config.yaml
n_mels: 64
hop_length: 160
attention: false
residual_init: "scaled_by_depth"
lr: 0.0016
steps: 20200
lr_schedule: "wsd_sqrt"
decay_fraction: 0.4
weight_decay: 0.03
Rows from block 11, named by matrix and row number. Each number is 128 + 32 x the weight over its row's rms, rounded and kept within 0 to 255. All counts start at 0. Numbers have three digits each. After the name is the row's rms in percent of the matrix's.
# convs0: first 3x3 conv (model.decb.1.0.convs.0.weight, 48x96x3x3), inputs 72-95, a 3x3 kernel for each
convs0.15 100:124116088129102091141124095164111123126101125162123114108113099092091085095074075145132159116087108109096049165043093139060076147077147176093196129040164156055117120149153146163171129156155119115147115094086053000136139154136121132139144105152108092159132135105166135105110127115139152139134131129153129143099107120132161130138089114135160201104158185119133126164185148132137086103092109113101120102105120126081123098110117185137150106093105095102099075096099118141104118151133131163122117124120135142131135148139138125092172136099144176180129146138158193180178187174096107128149138148113101142098157158074099098068051106144104082074161086090077074
convs0.16 108:081148134153075106108162118120125154216093143099146149123104112144154125142128143109106149121194128143102101125141122122105109139165157120117107149146138138134116114151165166000162141131162120131133163124115134142135184153136148255117124087111145082117066255157166133102110096130137077126116144142141187093161177145086128103146166141206090112101051138087144120099141118080140211150152099169105128116105134123134130122139143136100126154101136103077159158098101146148141132092118103107105136135119135105125133141126097063130134001154125169140120144129125112129137106131146128116042255083127155122162143104143152122095166121132128124133143124125141129
convs0.17 104:089098109132066110145136145158133156110031109077255092127128091098074138111166102133177123222155112092088154091123123124096131136185164148146179130137114148108131131136086092130101126106124138132114139135136123141132145130118255114193121063145163163123164000146099179131138087115105089128119156115101189108102158137117152150104114093119094215126126085148175051142031115132188096115130145142100123132128128125107117128150137131130117109063133118165113147076139131152134110120112156151149136142140119142122098124121121164092231255117128121100114130115155139151133126143137056181071000159168090123184081092112189169098134107143111120132146131131152113
convs0.18 100:141150110173204142130109094112085106086220173187060157124162148129148112145124098154095139090085172153198130123115113135133121180085141140166142159087129160104100093107106092091099124114128153136120074163157160096143123078150047217122132162154111135107104255139116079091075152129104118058094145114148041143115134123128072131165131176078080012168149124075127184109197086120103122110090084116138125123101109099145134154175143127108135125107132111074128153173139103219134056109117115121120129115105144139122160163147123109140143168101065158117101093112086104115130139128150175114082255118092155117139148192167055072125087157103099129091192094149114118
convs0.19 104:149117160156119107145106098143123124143124142133136134118111120131125133169138109164080128165139092138146178123128143114092070135109126133125146139125139113122123191113160151082171109126159148142134099099091110091133156123148123095131112133116117086138220128158122115148092111135134125157110129092109104148158150170096126134100085113176111128109090114107134116145146167117137118159124136157151153126126136141113149113144145162141125144124093105118154101142151078134120112119115157082137137125124121110123123110129105118147200065194137139100125129091127124122119127160142099115115111153163097122155127148120100118123105110130123122104106115128139126
convs0.20 102:109219123100188081163090106195100103107162106169095119143184111128142103145118110121104155117094091116179179035074137178157170130112174100177132127231155108141128141132126132187062130151115100136135110108135137107143100140135114078118124112135141117176095142094154058109156116117125153125130152104142141071159180094163106086160103177079158095120188094110062110110173095120063125099110127095130118130137091120099112092156145137122119110119156117073152166152165107134200169093158141079089121145130144157113164168125149129131079031150105116163117116100145101088119139124147096143164005097108180091126179162100046062165099164122122155096174156120102121
convs0.21 107:158107181150114182085142089096105122177108132137109119135089147123114152122121117135059139149104166118118114125116113092174110097115104105149184099079115135162163112157095144001142158180124114129134134191159149162111094048108061041014122074135092114100126155163127119085130104088126109118100093114130098098150097101124113127096120087183122110116127145132162184118102126102155167104126119124142143134095130145119132146141142135110144161177139130063134121094120100007048093132111139147132137135129141139124119154136123114105065000106141175148107154088085125097113073124186184159134097182091131137119101132129129122152147112129100096114191113133107116
convs0.22 104:116167168091159177025062053177145193127128186139125167132171177128148151117131110124199189083156154086158169112104107152086138138097094148127151181101134094054108140129117132149149160153161127072120185133165160095127064072104107089164113113184127141117143136127163148066103100115129148129137133165089090045167130101166111063128086146106057134148153169112114134108111164137121136129099087130133142138155171082088139102109122117132120127116098131135124130137151105110209072149200026117144131135139151140138142110102076103104150137080109163063143129130109113103117111107119137113118191169112187139092107123136143117123123142120091101114124156094108114
convs0.23 093:080175132102188150164161144141102109142171160151059137148158158144173160133138139150123146063065076100129117159112168156122142154102125149164131198176167087130158108117118145146125164182151111174110101142109157070083067126127043131117089103092119124112185218176137057103169148136154161101110138095151109128134096154095080123118143128082163116104215151178140152164161144179079100107109118126137139134140143152115131181167170075096108115129121112114115137151141169190172144134146120145120125125131146138140140139128167121108062079123094103138104099114093088083099115107157179139175183116092080090058147170108108126154108139111101098098199156125150128
convs0.24 099:101145125090159162084131182144075083117231121116032170159162187122127124139125120123080132100085127149170089155088124108093129121125155120156142140169199126138160051081121120154146109106134146155125107162114098131163083059115089178104126151123124108140087186091188150146115148086166116064140117089154087142138139102133136123145154172081079056201166170165141129168196109185062097097104113104133115108124135127111109079101130132103130110138119166170152162188181118156103173176162104141137133137119119131128146121123126091140234204024112105109020000034061059062037079064105098122170249110128137136045117173113064079084122144151105175138142109112139146
convs0.25 101:130121101178162154126138141174105187152064126133095156147135132114114113110101100083123131151171168137145144110115172105121142091080129114169167103150155050115137143151153136146122119126112083159122091094130094126165132125132106110112102140124110110111090053089157113129186145090140097053145100077148175175109168161121128116103183116091177113086176089132100125125095110143107085158156136151152139163161154142137098105149091121098101142154122162167142165171149144132161107126152104142153138143140144139130117117111128128139104114104102108127144138130130141134120120114141167112128091085124116140083086124155118178086119172101112120127152149111068138
convs0.26 101:154140144138127152114118188114178137142141117125185166186221207146162160136151149071177118115204138082134150195087144121085166112137155159088174210161235092141187077101092144191153123115091125133144103159094099153139044161098080115140133114134146149155089065043083098136148192087133153124160126135113126126194170170113138110101114125119140147130170145136147152185163184160168145157158141130144146152188189127183163096110139065105092148150131131175158123178186158232139156205171090148144104109100121127118118108096113099023074150044119128084091105127120124134114133155104137138117165047109143108107103174087179214037176139138064086114129132186157184
convs0.27 106:139141131137082098155139103164074117152155096141103134107028075120099108144113135089170103088146114086109090130174116116151152094191137103136146130143150138119125083195126153154163127159147098098093095151147055156112128175127116171085121098144089114152039191088140180121118165159132106172144078182119179096125080049145047097136160133131141063117077121081097147140180131116169181106134136125138144096085115118130096140117120138123117093084165101088151108083090203098132120113117153209188129142127116140127139164130102142132127125224089153097155180196160142175174122138136088129098236150122113134138064135120167187118165164155139150133133129122128124
convs0.28 076:160133164125116141130118136133145133096090059134152109095098118119114135143144148119110114161113091068077043137149132120115111117139123134105112143107104142084080146134142108099095105096105127129145107111129101123122137110153187152185154140166116125126108109110120105137119103144112108146155128135144147092121129087085093072145135127128101125084079102134159153103158156101149157090075073058033034045031037104093101109118092169168152162149165118088105095079082114135156118113131104110109087090104083088105106114121145156140107087113101101123163165155134126123075072082145137165117111134108142127122105105121089126119108106100085134101085133110134146
convs0.29 108:154169184138148151124163125110109118128167151132196138081093102099103101109138117169108098153136136065069079094176169117140118139111142087085033181148120140142103143159152135094139154136140125137166180184140135159127129053120149102106132120112084080075156117104106141076046043114082038160129109134112102100109124106096091030149089088207075161103078126122140134119145114105176162148139151121123137127137143112190158150135099174171159109156149069097123088111127062173129040206128054062088153145141134100099134117128065106120147135122118153168153176179124128129113120133131096122106066158111137136162208190143212118087167086110203157128172115159192166
convs0.30 105:116172085098171142086186118138070118128095117151131112099156115128176131133191178133094153053098122095133116146147145072131112163172135101152091134191104143173096116139138148119129146101127115133117163132132091121110087070119082147134144240110084090137118061147158045123165116123136070075126140116127117063086146076100141080098169113144158119144156130063131182116166123154115121114125132087110119112093096165139139093145111145068121126140145067041096099082085077077153135108177172089096134103141136095108158138151067081127113080131134120179158163166164130143138120154136144136107091138078129083161125110142122088111177087089173133098165128120164140
convs0.31 106:131099091099100064163163141159162150130079115109233088107090062129103107165130139171070106166075077122152081122139135128116126160157109143092081157086093156104107148091181150153145085123113134125116137132131102115125172135133133000078127078133123089125109082075170078158133148139081096131137101126161183147104162148143129131148162126175210205052087105123061145150143170072186113120135129134138152153159125115147135139117106143132099134139082127086136114064073108100085092068121115124161133113136141119128126124127123054145052000148145148156134166131138110154122127160151092145167000117095186103106168075122184126157139123130146110123117108143136137
convs0.32 104:114188157110083126115104158136124111121165114145077115104104117082106138067114156143073158079086112104156174169145087168159097185140097082146131115115154031048113096093108121123181120145116129147137127065073141076119142097080150155108079180126087145094110157122141159146136131092152172135133221145210108115106104130067085096093128135154133133076087126192134185200127157180134180104131163123131154108119138136109141005192190115122147083185168109167169083150150134160117112134138080059100137128125130131140144143144102143133143128137088159104145129111130099096162099094119170128122133091106150123116175130112084102100139124122140106118184159093154118
convs0.33 094:153111101139143126171153116148045118186132170129145113149134123136128117154127118110093183133186144107133114129028152139125175088166124166123133182124110139103090133128135143156156144151122146097163102157135100111140131088121130125115129134133152084098137135131069111112164119153101101166137100151134151152097132126117166124112144120136153142114124136115111112090134165088148141169198190160172171160165156171081119181104154070063069101161131105146117091108108167161139125146124111098125147143139153154156150156159116150116104146137118148139147142118147162160156165161087138109114185126126131125108130146118170088117095151113139127118138132101112138
convs0.34 104:099133144099063089146145133158205154118115125098119131173192186110127138104119124105125141138172187157197190158129073151161085141075080164127127191145126094090122116127091143174130126102079131119139138050102147094165075126123122098145118131166101193180159130082144165144198179146158202132158187100085064071161159159126145173119108164104112174126170170153116109117043110170126117114104116132127129148162161155138173133102091136122096119125127148153141157176167188112124067036132063120123129133118135137120096096065139140083131157120129102106094077085096103094086085091162195153134114083150163116105039102124047114105078126151081126103067109139083082
convs0.35 063:102086086118088089144123127112141140135161157111134125068073079048054053038038041109133119133146133100101083130129106103108123114088110113128144119142144133138143146139140130125144100108110135141089152173132140166160094126113128138116111138135114157133120152110120123110154120125104088112091104117114098101116119124088110105140148114147138120124123119127142139096115120091103105042048054061060061082080081163169192142106147141123118095102088105087102125101102127160135140148139119140121077077081071060074078062060129140110139155116121136092113135123108115109085095091102133123145142152114125127139140139127120118128115128125118124133109126148108135
convs0.36 099:122092158087060177048082150107105101056111142120130140093137119095134124122150135137065131147093146123139178109150099136202079126183084115154147120195145078155103123111112198123149160101109102104135174156159151144148119086110104102100093133137110143153082146088136127131090146154149132094166136129134113051118158032115095064115129132076062094166125138133085160122109110179056113131097133124129134176147144140100078108212069114172099135176143150144135116167143173188134140042120096026093148130140168142165175110123101096150130092108075150130100131120027018124107129101117131118176108104120147105148153107135100086120117152106167091149220138102204115
convs0.37 102:119151135124087108124120151147177158131056147129162162136130128148139137133124130083143121153166100161113071137117075166118080176119131160097203163200175144134118115057082136144121135122132101145157173169090097100156144106085156097129168091172083140164112118070125115099166101145107119142120102064189132085142097101195072074170124138118119190096098146125114115153157182133111113118124141142132129142145144048028117063015100117095148122126108142157146139130109109157151104059142101088103158148158117105099101111053091156033108207097107110116108000002092000018155062056078192150147114155120098169128187129071158069128192149158149087136131102152106137
convs0.38 103:138112098146114140099076155079120129102146161021142096182201167127153148088104135066141103183208183141156125158177191143152169156105154084102148162160149166137114137091089167154131124091099098117132192120085183146116120147147158111157128129174113161137175149145138092122144107078137103110089121175141134128152140105109067066080168151131162163082144116106123144092105104144156133149160146129151133146158150162148119111181134117129180150173147157166152142159148147113085159118134134155129147130126132115118053046058077085169141104156108115160075087075088096087106110094116158126191075103102130130132187117191165129138145128113177153170166160131095145
convs0.39 107:130050165139123131085105094131166148178032090089255092118107124126132164136193162080127118194140051074073146138146130126156111095127126108095147122129114109168117128125113122043109124096126128130142099150127229144107146135130192000121118074110116175110140134155126096108119124101136104152080106129137156125099061112057139104155178056177063217061087125145133097120065170047204187106118100136101133149125111134139147105114140117111168157124130100082122168074140141105106145150092120090090112124143088114115138152129124126115100045134141198154120123127119099128131128162145085167100000144142090102137118117117177151144168080127099133149143117139175108
convs0.40 109:115196148154159160150160152184057135159137121149160155089097062122119102129113122125145115121172129148159115136111140083000126143026137094168170110160108114122066109149106158094066121169121155154107061091148104060105109144106100219117121124127152014147145087130092103124129116129113057094119137130080214054116189089154186121124100166131213124158158107073093117049118099089088149099125147134132124115136131115128105153137122126122118112124154128095078156121098105115136127099125152163133129124127126129132114139137103175068115130116121171117146167119139148126086153124114098069175170052151100114175072164154076135151083153090097122138072140152051102
convs0.41 103:148151155127138170092120112123178090091178125116149139145104138138166156127142131132109138127110092127151154117129109133142102134115065091145147126123128146145141156106157114076121098145112130112118093099128168200112104067138114116094131143120129143116181159125087153073139133156133124109141112118188122139200129111175146178127173098151108075144118144132152197136118150097113125121121121152153156108131153125105151141111119134075122117160166097094130100133154085175101122157135134157102146136136138127122116124136150142161113103148139157127117102101122121135145103121150129136117140139139138146095070174131115164103131049101113122133093104129149104
convs0.42 087:139113148118091107144155178127163158120088136076125091127116107132111111132126120094100142144132133110081104172145153187134133161127138150132133137137135155104088121121111117143129067075106144110145150119146099070151120112106172105122125078113073115106121121079086107131138137101149112124099092093105075124134122176091074087159093118163124164131069124141153124064076099079114111091088103126108109165150145178172197172146191123168162097082099140136128162139135115144142076090114076140122175171169175173161165162145117142110110162115113167081120105114090088102077066081137123114104151093079117125160144131174141169166131160150187155194169118211140124
convs0.43 076:107127101135145131162144128117132104134185158091099107157172161143146152146133142079113099069134113144216169090088153110102147095088158111112135123118153123103135096109082121149122097118093100110132133096119092103114108158125095159138080127118088128142124163136119144137182153095168169106098120129095129150113143156122143142121110105126147102135153100125136143160141131140099103140141141151163149168167171124119114128126126136120131116107108132137137151166165138141136138138147118119116172169172174175173162163164131150112163176141084119085112144151144163174132146144085102090157160158118154140087082132111102130115130140124087096141145114140144126
convs0.44 113:105113117134122154116127112118126133131094087066248121091104117089112136118163166146068135179151110084063098128143112081137132140158127127124103158121103122141130112139148140076156137097131122140136148109107132098128168135184224236187132105110153099108150128170072197139100054137144118143100164105139216107150147067118196144130123094141020152168059142138160105105038126072160167116147127151116124104127121139138141116083124137151133090126164049126100114072101069123122140096101187080112138105126100109116123148128158160141186255172134139129160156138162140173133105128142089135045207145158140109087165114111188146084082123093159102105170092124110140
convs0.45 094:135152136143176148104134061150114122156148151124112173136165166111162169090117118133113144082115118176191191167117127158230127146173087130128163161188176114147162075079085119149129103106106123130112127139110145099121104155136090191159105144167139161128114175156129162146141172091198175092105134131128063115125128179147133162103134100068119064117159159184136122126057049143056090127113130118141137132151162121220086162250166134094118113135104093133101128160140147166162138201167128149132133140121155148139143135123098132148148207138090146090136084124097070095126093100092131081090138116136117123117067181135092131102121133122112132188255146105095098